Weights of a small audio captioner.
Training: 3300 steps, batches of 64.
Data: trained on drum patterns on synthesised drum kits, 26041 training examples.
Rows from block 4 of the audio encoder of a small audio captioner, named by matrix and row number. Each number is 128 + 32 x the weight over its row's rms, rounded and kept within 0 to 255. All counts start at 0. Numbers have three digits each.
Before each channel's rows are labels from the 100 clips, of 14976, where the channel reaches its highest value: "top examples" is what is common among them. Only what is clearly more common there than usual is listed. The data: drum patterns on synthesised drum kits.
# conv: width-3 conv (encoder.blocks.4.conv.weight, 240x192x3, each kernel summed), inputs 96-191

top examples: clap
conv.185:151136126116154099170169160111165105117142145145115162114113135167150074137152089047159140125188138149187130125150095100161104078157141109147180151143044121152184097119221116098181123120129125134081112116187101137134146088169086170136139170100138150138139136099134138130143170173130138155

top examples: four on the floor; mains hum
conv.167:099173158156111151160117159136180132145168091136148142032165136145124165148106116110172135122100165151114129052151142127148144166128113209231140093149056201157104144170093120134136143134096127163098149156155142110125093090128068201121111117183089159129145107163124117112146131090140128153

top examples: clap; four on the floor
conv.2:120150123110124069139138159106200080111161103125152141111136125184183122127137134102100104123106129159110139119149143195154128121158113168242189139146098142104136153127179142128120108137139133119114223162150163080121154089181119134110152177165109140132130172144105124139184164142103136166

top examples: muffled (low-pass); clipping; text has "clipped"
conv.31:135152103078095117182129167131140141104147145126110134140114156173140118122138178108184132093119119121123106084168134097114191150119113211229119132235060162100128123112131112112186114109106140104119116177162180069129089133120061126113072142132099138118151092094135158163114160128156130157

top examples: snare; clipping; text has "clipped"; pattern: march
conv.117:157116117135101172155192070096130104071144091161075125066142086130144061145092113134157140119104122116178071176158138113189163135133144165138174118150134118102096121120083123046146151184106136130137155123204053068144124091095139153069128143111126162141146112120119151117131132086186195094

top examples: thin (high-pass)
conv.235:146200140113147121118089132115117176111132155148128151098105201219115120145140172106116128129115160124053122112189119117104235091144099099114113117165158123160130122147105117113124161104114127176056068155167143130143107145132136142111119145099149110135084130101140107073099150138197092120

top examples: shaker
conv.104:129124129087124145115113158135112146172145116173179124125103113088157127135187143085164164148148124061110104131165129133142120093168135165133144150080149122177087143126097074139157093116162108153114152078119142155147081105111152155157023138134169084118159098156091121148142094108116142144

top examples: high tom; clipping
conv.35:135132186099122119196142129119146121099155085072114153099190112102138173155099110108114159135140133156154143106140096134169102175110154104114138161102146151111114180149144189164099165251111110145151190142159104113150191122140188149108109107172107099144155141201172155117164156130118160168

top examples: high tom
conv.143:116127105179179163145122160181110097114154082137160133130134088071086156075112127121157132171152147116138189047070119145108098167140157134166071147111155113130083144134140166184122112160211120128173111109087149165152065104086149186150132097123125106174106122135134059158133062057122094120

top examples: mains hum; clipping
conv.78:112140075139140095136128125196152105218099157165147099191122072193136095052129054117148100119107133133148100094118152154123090186133187169159160056085077108103114128116171120175106109116064154126095093108107198120140171107111127188114148049065125161152118125078081099131133100139120134137

top examples: mains hum; rimshot
conv.140:124136085132066157137135109150088099093080087087118135109127116109136078114085100112124177145103138134129096072162190105152074126083111136170101131145125120120108148112100086111107113141081179134149141073103107168131073075090092152082091156125079120118106115108135131131116139095063137112

top examples: bossa nova
conv.210:161108084091166085106114121107173044115146128175108103076109073138161123138202131096180069117174096138162144139113143155141129085203151143150226164120081072105136140151156116172180147110166102083126175067172078103141132100152165149143137140113094164100183170146113106156163161139145159124

top examples: muffled (low-pass); clap
conv.127:106132134076113121143113131131135176148124187138150151115147160167106160123125169119116150106145151098125147103232147111088234152099113173134122144229110161103137137105155088099148056120116151152106022185129162126121111146102054063118124142090128108165140130124134155101110132146164114141

top examples: muffled (low-pass); clipping; text has "clipped"
conv.153:127124161089120123192152192163143087155128152151094143114124049159105154110144112111164134128106107112150170143165164109127142166104177171203163130202056086124134116120136096121189150103095138152114089105129139109140116130115110162131102087151159155127183128099145115167153113119093121134

top examples: high tom
conv.214:107130182110192135110084090154103122114097104130098112082095120112135173140124143117135106135199104134161157133090106101073108126075083099050113106087137112136112106171140105106156113148131050080114098145133124150096185136136157120151135108060066107147107149114146049086167154157123106098

top examples: tempo: 100 to 110 bpm; clipping; text has "clipped"
conv.55:166188104185145137127087117091124093104132050149142136055111111136109094117116142127073094146144140225118091130115120147153177167151085153153128116127150125130061114140095168145086134112100112135103097127189138111171087130089127196154104196120123171136099094093075142106126142099167130168

top examples: closed hi-hat; white noise
conv.7:125172111124106156122145088138112134110065128104104124126121178106114048129069150149100136127156115124117090081126129092156134108046075119053102137161167112118125132158122061085129122156104143117118117130131088126128052108095104112057089161118088126109095102060117126113087150102120128120

top examples: muffled (low-pass); clipping; text has "clipped"
conv.181:078131105108128132182117154144141131103175142137078131145123110173116132124127128110165126098124125116095110090221132089108169172120127174156120117246033107086112159125146103121118087140101145131138075156125131089129131087145099101098123138114074130148132150142139097109167145133113117124

top examples: closed hi-hat; clipping; text has "clipped"
conv.61:145143141137137114108086101111119150118167121191101108069146137174150135114196167152151099069174125099089193138173181114093144162174155103156134149159112160104117139167067108205149132132193098133103143151115139145085106134127145133179148088154134139127138157108144107151169126144096107101

top examples: low tom; clipping
conv.54:145088090191191059115151125134166135106170116118091117145084074124157148113104147124180078114240079085103132051107132144131119103203143130153150131162107096122115065102193148160131104033192135102104184144116089125130134148161129117159140110146084135160157189111153115133120149150117151143

top examples: shaker; rimshot
conv.53:112162080095057160125151143130147154108087135170119130116094091138118136097119173081122194114048107134096053135099198109103126147083184133164100180123194158130143137111095074060124089143084108090167159140154129118108127146125097215092079116156106118114097133114115106072133144126103098127

top examples: cowbell
conv.46:122086109095086102191204128131119082153159143118132125153125073103134146118119081149153126111075112133137141164125150141152104132119198145163134157162158136099146126071131158159168131163133139095205176101145131108115116182130171142167142131145169132142158160162133183159132118137097143104

top examples: snare; muffled (low-pass); clipping
conv.233:130156122086107108119150127139159097138133108113157108156129138216179118163124084113120123099156133185149111106135117123139059162110096077140209125135078098148119150131110099133113162093101119127152146067104143146139161112217126106116107149136109091121174127147115093158216214153078128124

top examples: closed hi-hat; clipping; text has "clipped"
conv.113:112112132123173103081124146074176130180113070134179119126121133072126155138116129179125116149137116150126129133122154168132098117176133129213139131100155187155145113162142132175158137131150158167137243168126189158134114174129097171160153091185119140135115129149160154140122083113121124167

top examples: crash cymbal; thin (high-pass)
conv.29:150136132075096119130107107123104116137114158095133165155141162146148093146119131139086144179054149108142152155135092157152157100095078063047125150127166160140143100098133130104150112096118144120112119133133157129134154155088126009134110127154133111126096146120155179131102125143172106142

top examples: closed hi-hat
conv.211:130131094121153013148131130156191104113209142136111129112110127142143132136110098084211065106171114135091100084092104099148091125203123150174156112119023113119088103149147132126113139073120111104061123123126126057158131092165149161137139154136019132119151160151121144135134138154126180143

top examples: muffled (low-pass); rumble; mains hum
conv.152:108115121072085088191094104179108121143159183106128138160125116103074123131098037067136149125103158149104105094101127083151008144121129137137083135135086130136129104043083110094082109120094137113114104082080132127139146110131121090089111112148106140155120129142150147100111097102034121119

top examples: high tom; muffled (low-pass)
conv.51:144205167153108179178145128148120145142099112114146080108116104149140184181111071135099152087118090146143129114106112134132087205091114130143140136122098097102096192172064109128109203225057132104170164099116116104167117129197180144137095149142121132121173081164120136139165167121114139132

top examples: cowbell; clipping; high tom; text has "clipped"
conv.12:111155206108103147140139130143115127152147171129155140101180176120130150129090128178087170154117141114118119141108064151136115198094133114094110166061156133150117205148095154116133126202075108160183160106168148129154135184148225127116075093138103127149166150107136111114124158147151154129

top examples: muffled (low-pass)
conv.92:135179115099146123155092062111146150164113202128120079130108150228154143108111132124115127105153096145120130133185150128084104143060070122115138094180105134165163128110163082152098087080088151081136068128089188156111142136169095088150119121092105092125118128132114140131164230193141112137

top examples: closed hi-hat; tempo: 150 to 160 bpm
conv.19:110170104121106133122094079134129142138094200144117121141061153170114119099116130116157108108119127153095076142147109047102112160095146152057150139121094133148129145125099089060163138107025123087108055093095102134130135088129140088097141087099130113101130091063107029100109146157123087066

top examples: clap; clipping; text has "clipped"
conv.11:174095134110076199130206117135122044121136125169054130033134121151169084154140123150177114127104131108186105180146151106167077124088091114133145144145136114086122118149127137063210139152096095106144145118181088112120130127131092105090112089123129150057176125151109155161126184101064209115

top examples: clap; four on the floor
conv.173:132121112052130114140151158160162092152155109109097087080135168188199096161151167120136159105131127082169117146119126152121206151149087129099202112121119183151153161142180095104121135132129123146119172109115120097143152125131083112100152115126096123154093180190113113097132170160195174156

top examples: shaker
conv.232:144191094139148113121110142119131144103107093176072072103113132116098143098118164127143144097131091176069035145100134128089131127158155097110094106121118139126077144166123138061074138137106119144086109119178127115114103094106155188110111133137089121090087106142110142063124130109144147103

top examples: reverberation; text has "room"; text has "reverberant"; pattern: shuffle
conv.71:129090067089141123118187181144090112152057102118121127160144105061131109121119101150119105127148114108178122124096168141189142094133220120140140126092175085145110106114117064095149101135137181101159137085121137132149083129076148143092079130088168152122173117083143139106105083095128144147

top examples: low tom; clipping
conv.1:116127171159162144110147141148103143096108131159155168169153130141170142143107126091137118152215150075156125095144111105105143171148149152116139126141119069154154166109164101143172094151191121139109131106117124170152095162137178147168124165118165130208159150142203131149145120142120163163

top examples: crash cymbal; clipping; text has "clipped"
conv.221:110129113133110102091094060151115101164155159133175096119097161166164155074139141180089071097122116096100169103135138135125123186109099143109171148110123179167127084139109094231098116087124128152116069109091201216155181153115069125203152085093109140149103127102096101104084164111155107087

top examples: muffled (low-pass); clipping; text has "clipped"
conv.82:103174182124175128173130234146111123156115113112170181156127117135159174138171106109098108146183134118175150037127024166136141164136143126133154114152135082122104120156161091142165129144176121156159169124127168130175103141165163129136101176133137125152174175122134116130204135110123131180

top examples: mains hum; clipping
conv.47:097170053128081133074084145130122066188119147108182060133139129127149115078116094138146049118147095166098138163144084134083124122113120193168090081103137142137125135137115125137068053084122130094125103132109146143117170113108088175151144108157082089083074140153072131100097158077158064102

top examples: reverberation; text has "room"; text has "reverberant"; clipping
conv.130:151176119140086149102163216166160116153126128142102168133122075113142131157155063175159110118125149125145149114077126182154108163135140140154166112107100053114118122130114106104136122164117156146153158045128164109157093151191116124103128156121157105120212155114150083165169181132062130182

top examples: low tom; ride cymbal
conv.109:138158128109233133110091124113124097086134075183117136156115125151116137131116163096134091137243103180137119091154113159152162117195114127182159167143147116128131110159177110176117093099176121154102167164157122148100056097148083146137107178079100165119094135112125135092148151133126140138

top examples: low tom; clap
conv.163:144101092089182102078135103112149058109135106159131135159136091157173137165137103074145090153238116121156159072111116111106110101142103094096162110104122094127139120141184114150105077047190107090085173073114094124111141122169123115150107124136099126133143215134151103140172192159114145124

top examples: clipping; text has "clipped"; thin (high-pass)
conv.118:116107122085114076093115116126093103151115141099212163198118199071101128111069077120099131144130144137114049130120122094159127129139112106146115144151093131215120128105048084108071115099118128148131115097077152177129154090144126069095120153129149104182077103089121151112135129096083076139

top examples: snare; quiet level
conv.166:114166117123117114145118126186140120101121171120075110134107062154106150142117093084184085103106129103132121127117087041094135181112158162100087102104059116123097143153092111078114142133041138119032029106112112054097146089147147153122115103114100112103091114149094073084122105124147119078

top examples: shaker
conv.144:138113092076091095153144146095094085122071057069146087142098132123151104089083131153092089098123112148124047127119197121129166119159143139165143106160166121142104117116156128139088118168133105113149135119105164147103126124124116185123054103065122144082088138039080139079134108116180123127

top examples: low tom; clipping
conv.93:122115103158177115099091109174087153130102085172129103136103139151149106117162193089155112129176120095106057139087189117095160123148130170142136097126177165119106119168195121156122116081158145113070077086120154174114131147085139153153114117074120134168113127101125129124119084111154120107

top examples: clipping; text has "clipped"; thin (high-pass)
conv.8:180152086114136142045134118105135148102084065145143168122152159137159108165174219166137130116146119147134116153156109219129137105101145109117192157130185167098139108178158127146191123127181146125140165129140160180140131138110086144106133169136182136115170138092114155156169198158135127166

top examples: snare; clipping; text has "clipped"
conv.69:101158133101065129099105124128126104160147122100141143106163120182147124146112135156078110115077103108108098125131089169117171177041092076113153137143161156112102164115078130131080122140117138104153195060064179124114107119164138074127125113143126076116138129153087100114157200164099105148

top examples: rimshot; clipping; text has "clipped"; pattern: march
conv.229:159138122129159168149170159118155097134103123138135117125149133177158160160138142151158150136132141154169128128217190170133169141166137151210198114204164160108139127164143130174149166139187138167171167102163184165126100123150099134146143120106146162128142114149118119160184129167155167197

top examples: rimshot; tempo: 100 to 110 bpm; random hits
conv.60:073148140191108113169132071151133208098126118087154150156138207094098101153070062127154137149154122112105104101114099141116136122165125142167033112103124148181134135104116124068099155150115121161139099169064148147132074080095155163052165153155118071143092099131153081117089099128151132098

top examples: clap; clipping; text has "clipped"
conv.98:136140097157102141131140147081178141125098119094132122110148098253189101160140134159106107113084096146141107158180095201137174149117120095126185122161143131096148132111144135129106149127185112101170191159164192130096135131165135068118181136124160129115142159140086164144199204143162151158

top examples: muffled (low-pass); clipping; text has "clipped"
conv.186:127144136000132147125136121137145133161164155158143135117149167226204132160141159095139138113163157112138095120159141108118142147119085088125215121125107126143132135149150073146133119084096156154115132090129141125125173117177099127109129149125121107130149136137136121130193199195153129137

top examples: snare; clipping; text has "clipped"
conv.164:130204110180111186137115128132135131077126099108068117090131110169165144174131134133105153104122080122108073122166119147106176102063142165097136103172175093065115143137125148086098151135113139075135169159133099081168096106135119123079121163129116105099136111115085105137127214122184102110

top examples: shaker; clipping; text has "clipped"
conv.74:160139125117061118109138125107148105131157090121172137140104137119131097114153102147176158200058098095141163118125137166192114094150150133179115111127159139107119098077120142165149152111118142090141180141106150094197162163073087100176113137194151159094113092101140168150094127128160136138

top examples: cowbell; clipping; text has "clipped"
conv.75:134089147092151117117149191163088103140114174129085147096127102086116160137160101149156088154142101116115217150178128170092144153104135153136119160141100108130128112111141147113201126168126119109200123130123154109128100172127162044184102136145190132137158146206180137141105097138093156116

top examples: clap; four on the floor
conv.192:143106097049142072210093131172126135062161130153056120093147150115120130148127135120152170122154171117103120107139113137123097090133108091116161153179071126120152093113140174057107114097114112136104118164157114088147155135100155099061102165101067139159106150137134161057116139135135153116

top examples: clap; muffled (low-pass)
conv.158:152110108074123157118180118118152138107116124119080124123158158136140075115119115126059127105173155150128091113153154114199097112115130124132152131202100100076117119113164104129148091167126126132148133113148107107118070098162102113086106224103102188102116126066141158155135129133096142145

top examples: high tom
conv.224:121179147161130184162137124122124149113075086127132072092109138117107164111121135187080174120100134169140075099157165112148116205074127148137141136164128154142125154156105106130101176202091129161171083112141133190160107102181130181111150147113104145147128055157143125138177140131127114108

top examples: high tom; clipping; text has "clipped"
conv.9:083154190189147122195131168135110150094082084131137099101100137119118194152148140152113196119112092136150185090160094090146098183173117068098132136142086124125117132191091115160136217201101147130149129150113080143139122127153194100142112126125137112089120089158152109132119139106097136122

top examples: four on the floor
conv.80:107107188070137137152147121095124116122114144149088123098094126095147185191144137115181118065112120118089255143165138159118087109118123117132136142158135210148143107204146087168157184089135107108128148199138130131058109119123120114147095134134101105115116097171132133134105111137105114123

top examples: crash cymbal; clipping; text has "clipped"
conv.238:159121151158142160093103086119109105107133088096187155108200234118161122133132152149021129183123165116144156171149126137139161166080091148085145143109199155144088166129098138189087094198136136172138132134101127153138136144104135147173160100137170126163090178138147149124167133134170135132

top examples: cowbell
conv.114:105087113069100089119137101148112147199106163113234117158129158085098132134123076133088145097130119126098085128145168146161066167092145143143081146135117130154158112112099091130143123148159157087179148080100174186121150146153157091138108164108156117139136087140129155138106120117100079090

top examples: closed hi-hat; clipping; text has "clipped"
conv.178:108093160136174113092140126102153139102104072131108104141119120089118178161143102150158127148180098118158191127089129158138149114216192079122131116059137124124126121150119120177134164117157143147125146161138119138119144165122170147199128103124142128098129132174153125140125081116149156159

top examples: mains hum; high tom
conv.217:159152164109129149141106091139078133102149119153112172108187163162108103133132164112093165152130197144146104102153174082168174109071101147145143131173115128109107157135104075107122088126077119187117033113188138133159140121079059170086123148098088144190094121132142146110146123142121099138

top examples: snare; four on the floor
conv.195:119212206157114095145125143069178118085161091163084103109127103163130217170160073135181125116121106132110191126110130178069086160127099126148096126129121154134140150140106146128137152086085095092113188178127137086105128154214114099130130148165081112119166126177155102149172174147079120168

top examples: rimshot; march
conv.110:101107144132136141153079081093101090093133148119130114115126075123144221124113134114152133117102112143100148195096115120075068140122096116126098079120156138131143124089159155129131137103130047105104062185178116102058202168125137138126170057145113116088107128158137123133123081197099113081

top examples: clap; muffled (low-pass); clipping
conv.131:108117097110021083107111121129163141202143153053148124167134165139133125111130100152081148073045114170126096136155127149120062139076134105092135127175119108148153122080165127095059118130100116094159108113051173145119159121145121067124150131114136099113120133136093140134125151140086085131

top examples: muffled (low-pass); clipping; text has "clipped"
conv.134:133115126133150154108166110120162139116098162120103128153131110204222130122129113150122157126102136138126099173147097131097125140130125106096198107100083110131168133115165106159118143110117103140188094045095173140118155134203129153121168144107147098116166170134106132162209185231160132161

top examples: cowbell
conv.147:167060096106125168144152102088134000109147111082160090117162073121147139147090102127121065151064107138140162147118166135147155127114088150129162130139182158142103143055133173097125120169111137114141203170140088108136136145083183113112112087130128162116076127148129139100133153112164178080

top examples: high tom
conv.62:112158131134175103111151112157159095095119060095126098110112120096138153134105126090175109098204084096097083011103130128140156173167136167176147098125121112069056159177140113125100154180164169101137183121092123107186066067147152160107130164127040098135140132165122093101159127078156135127

top examples: shaker; rimshot; thin (high-pass)
conv.15:166111150105119148084153118139097138114091109194105115086115134110177077153171174094157119110095166110167126168101111131129142074133145082053138108065146148143138124174114130126194107101135101100112142120147093081117136088108148105146098087137186150107133135143144125096126139133141155102

top examples: muffled (low-pass); rimshot
conv.76:096165152130076074198089162163150158131180161159148164112147121162118148124136140129138135121085131094114151097169125113125162150111090196169120120198038173125172134079093116146145122075062111154100052202148141115138147119106043075149126141145128141168118099124131173114111129122184121114

top examples: cowbell; closed hi-hat; clipping; text has "clipped"
conv.177:169078098106151117172172105113118080091098100120030140093100081108120046149113118131134132120150148135141034151122148111163084074184158118107128123127141067106134084103146154042119160108161082112140146118179067089104072086109154140122122139103115172120127142113096128091120131125095196094

top examples: high tom; closed hi-hat
conv.57:106118156162158144152136144130179145098172105093110098114151112103122216172138088116113135102181101112141150056133066080127104190155144169125153144066091100124100182160108102195100127214106110129149173075090080087113132163228197125167097129166069083118151125212169116156158117136125136174

top examples: cowbell
conv.213:110092164130116139163157108110152130180157168144126138131141116140127129180147119114164137123110106099180156139183143161108138123165164117132142179127102164156153160117136181097140145181147136132159150181159139100102125120148176060130144087159155085118118150238142172115140118150149187120

top examples: clipping; text has "clipped"; muffled (low-pass)
conv.3:157100073159064182155173124141156138126134129132100159095114111170173083110099122113105179149073128136152092100199164141145103105096141102098170108188114105126169108093154100136129121143134142090159068104109128119120117125178111106139160153155140155143114178081091182187146159149099147176

top examples: cowbell; thin (high-pass); clipping
conv.141:130148130127153081110124078068133153100118096120139128122135158143154123140136155122100106140144134111115124160170164147110157064184120079099114170140147150137133108125136153164128194186114181108152094120118097177155092140122189143132126145147203156131095115139181156123115143112204110062

top examples: clap; cowbell; clipping; text has "clipped"
conv.165:135156134092085121150148149091187145162142127122116111171159161162169091174117071136108141139059121176136109180118092172162108099077133066125153157095121118115149131078198176117136138153108126103189189122132169124098164147175148077141145156178179111104141139140119158138126143164105139143

top examples: ride cymbal; clipping; text has "clipped"
conv.156:178159129113181152137073117120110089113128122137105142113165161092070099118125120146060121130160187198130094127136155116153156120136053087130130123121115134138108137181114096091067114138084142196097099118169101153154125119080051175089128135137128135155091118108142140098122106116111136123

top examples: high tom
conv.159:086150185138129143156149119128152157141128134088111091068124111114093220144120131182094157127132127099087095105095106159143111220085137154143156135106157174086134168172105114174129197190091072143171154113122163151140149150141180155119120119150068143135126100160141132146177152154110098136

top examples: closed hi-hat; muffled (low-pass)
conv.194:170121146121096161107113119106064111116095104161198147134129097136138052114135140160136149140085161124179150105184157091176138145101077143047112156192107116133153131120117104195188113137108133124141104173128071145194123112118112074171109182110169184115167114040136144191146134109134124101

top examples: clap
conv.36:123103157070084081131134115136137118158193164126213152184162156164109108154094098089122147168108122128115099133171075114155145128115035053110169191134098112133123169139129122102147103109074170140103140154137143090150206136109147069140137148150117110115177120126132143122139161147122117114

top examples: high tom; clipping; text has "clipped"
conv.206:100125140127120169147172151156107148129114128146074133113197117051090113110141127073141176124162154092132129148079137091116121159085220125124115112055124085095114184142121180054091075235093125109172113097136085095120153102134202187100100096161141120134152142148108122156175093106089131150

top examples: snare; clipping; text has "clipped"; thin (high-pass)
conv.198:103165116166160126099090098115137142133137069107090136137178114144134101146184100144123104145186142131106185117032126206094094122114171086112150118034100133101113132178102151174087093146126125103128193131056172126095122130144171179128149153114104118122175139149127130130138156137136124114

top examples: clipping; text has "clipped"; mains hum
conv.174:151151126106127130135106152113138145161155150158141123090118167177167147124152172134118103099141101123095165123190181148154160121121107194194177150214165190137152098158100138164147126109115112129139147159181184138136111135132069128096092115113129161112157115105110163150152123141166164155

top examples: clipping; text has "clipped"
conv.188:101146156110122163109169174070126151122065076126109126158131125129139166134152133188086128115140117120164143132116178210112104129103171141170136121127186162132163114111154128134138146120174136142186182138144193154120139194163075146137112140173135153126139157113124134174197146193105104232

top examples: thin (high-pass); tempo: 160 to 170 bpm
conv.204:102138149116117110120142131121097106093106149101086088150099127144128170091125119108165142117113069113085141144093088127085137134131181077106109100075156139142151116139125135084082134131133078090118160127122089072121158131125149162108131072131106085046104130155128031077134133159135154109

top examples: mains hum; clipping
conv.121:136152102132099125153118128150107100145121105132123084083112137116146105110149173133142133084153150139099117031096189111165098137092103145140137109176047113101094113148130025172138125119090122103137134118133132129170065086115087153085103125112078129104143086083105126107123155103097093095

top examples: crash cymbal; clipping; text has "clipped"
conv.49:133142043121140111090119163102155077147119115093139092149136140166164085118104174137101124096173094174143090105146070155123201096106113126125155171156163129086117103136177118103095104149172142095178221118096113115120104093111152071090156148095160090143083122151109106103149210124143112128

top examples: ride cymbal; clipping; text has "clipped"
conv.97:159191133133218139093067135105136154143136134194165106138108166107113130104130180172098096156189138177086114133147142126097110128141075117149142173131111151163133140193122122140103121108118115184108111126182135228103133132098117166142162113097151130138088111138136131119095135148109129123